{
  "crop_scale_min": 1,
  "translate": 0.12,
  "encoder_isotropic": true,
  "encoder_mlp_ratio": 3,
  "encoder_patch_size": [8, 8],
  "encoder_conv_stem": true,
  "decoder_norm": "groupnorm",
  "decoder_widths": [64, 128, 128, 128],
  "decoder_block": "bottleneck",
  "nesterov": true,
  "max_steps": 7800,
  "batch_size": 64,
  "epochs": 10.2,
  "adamw_weight_decay_other_params": 0.05
}
Rows from block 3 of the encoder of a small segmentation model, named by matrix and row number. Rows with one number belong to one neuron. Each number is 50 + 10 x the weight over its row's rms, rounded and kept within 0 to 99. All counts start at 0.
Before each neuron's rows are labels from the 100 images, of 14976, where the neuron reaches its highest value: "lies over" is the class under the peak. Only what is clearly more common there than usual is listed. The data: rosettes with rotational symmetry.
# fc1: MLP up (encoder.blocks.3.mlp.fc1.weight, 1536x512), inputs 258-300
# fc2: MLP down (encoder.blocks.3.mlp.fc2.weight, 512x1536, transposed), outputs 258-300

lies over: backdrop
fc1.609:46 43 49 53 68 50 55 39 72 55 65 39 31 54 51 51 47 54 39 53 58 64 40 48 57 56 58 51 68 49 37 55 46 41 67 48 53 40 58 66 42 49 45
fc2.609:57 44 55 47 53 38 49 57 50 46 36 65 49 38 44 61 38 47 39 41 50 51 56 39 57 79 51 54 48 52 34 47 53 54 71 57 66 56 59 33 67 58 54

lies over: rosette
fc1.586:54 24 55 45 53 45 44 42 52 57 56 48 44 43 44 44 60 55 59 54 37 45 62 45 42 41 49 36 48 39 52 56 44 24 54 45 54 39 53 70 61 36 40
fc2.586:36 34 54 52 54 58 62 61 45 42 31 60 63 57 40 47 63 44 55 49 57 45 49 60 31 48 68 51 43 49 65 49 52 60 47 58 57 58 53 75 54 61 62

lies over: rosette
fc1.413:61 60 39 74 58 55 51 52 42 47 55 62 55 57 42 67 37 39 47 40 66 52 54 57 53 44 45 68 73 59 36 41 52 57 45 61 52 56 46 65 53 46 44
fc2.413:37 33 64 51 59 34 57 60 62 50 58 55 54 49 37 54 77 62 50 46 46 60 33 42 45 41 56 35 56 38 47 45 52 39 42 52 39 51 38 57 49 51 37

lies over: rosette
fc1.239:40 38 48 47 49 35 44 46 39 67 53 37 43 43 43 36 49 52 55 63 52 39 58 60 68 46 59 55 53 64 42 63 46 47 46 50 63 37 40 66 31 51 42
fc2.239:35 66 50 51 47 42 37 60 60 49 49 40 56 61 55 53 40 41 58 53 43 50 47 47 42 61 63 40 47 51 52 49 65 40 64 54 52 74 36 37 52 72 33

lies over: rosette
fc1.245:68 53 49 39 46 50 57 48 29 48 43 37 68 70 51 45 41 34 58 51 48 63 65 48 59 49 62 69 49 69 63 58 53 46 58 42 46 33 40 52 32 60 63
fc2.245:45 30 60 30 57 49 37 50 24 40 44 47 63 61 67 42 42 62 49 40 42 54 54 45 43 26 38 47 62 59 51 53 48 62 63 58 48 37 63 67 48 49 63

lies over: rosette
fc1.742:41 57 44 59 65 56 60 62 53 28 49 52 24 58 48 75 51 54 51 31 60 48 37 40 47 48 45 52 63 65 40 42 31 58 55 46 44 45 36 44 66 53 28
fc2.742:37 54 46 58 53 55 40 50 53 58 49 50 41 58 41 58 61 64 54 48 45 49 46 40 60 49 49 48 66 41 49 56 64 38 48 51 45 41 57 52 55 58 66

lies over: backdrop
fc1.150:40 55 52 45 79 53 34 29 34 52 40 66 52 64 70 44 55 44 59 34 51 50 48 53 84 63 46 49 44 55 62 54 63 53 53 37 45 45 57 59 49 43 54
fc2.150:57 46 64 49 53 51 43 39 58 54 56 53 30 48 44 43 31 33 50 45 63 43 33 46 66 46 62 52 32 67 40 63 45 54 75 57 63 52 42 45 71 39 52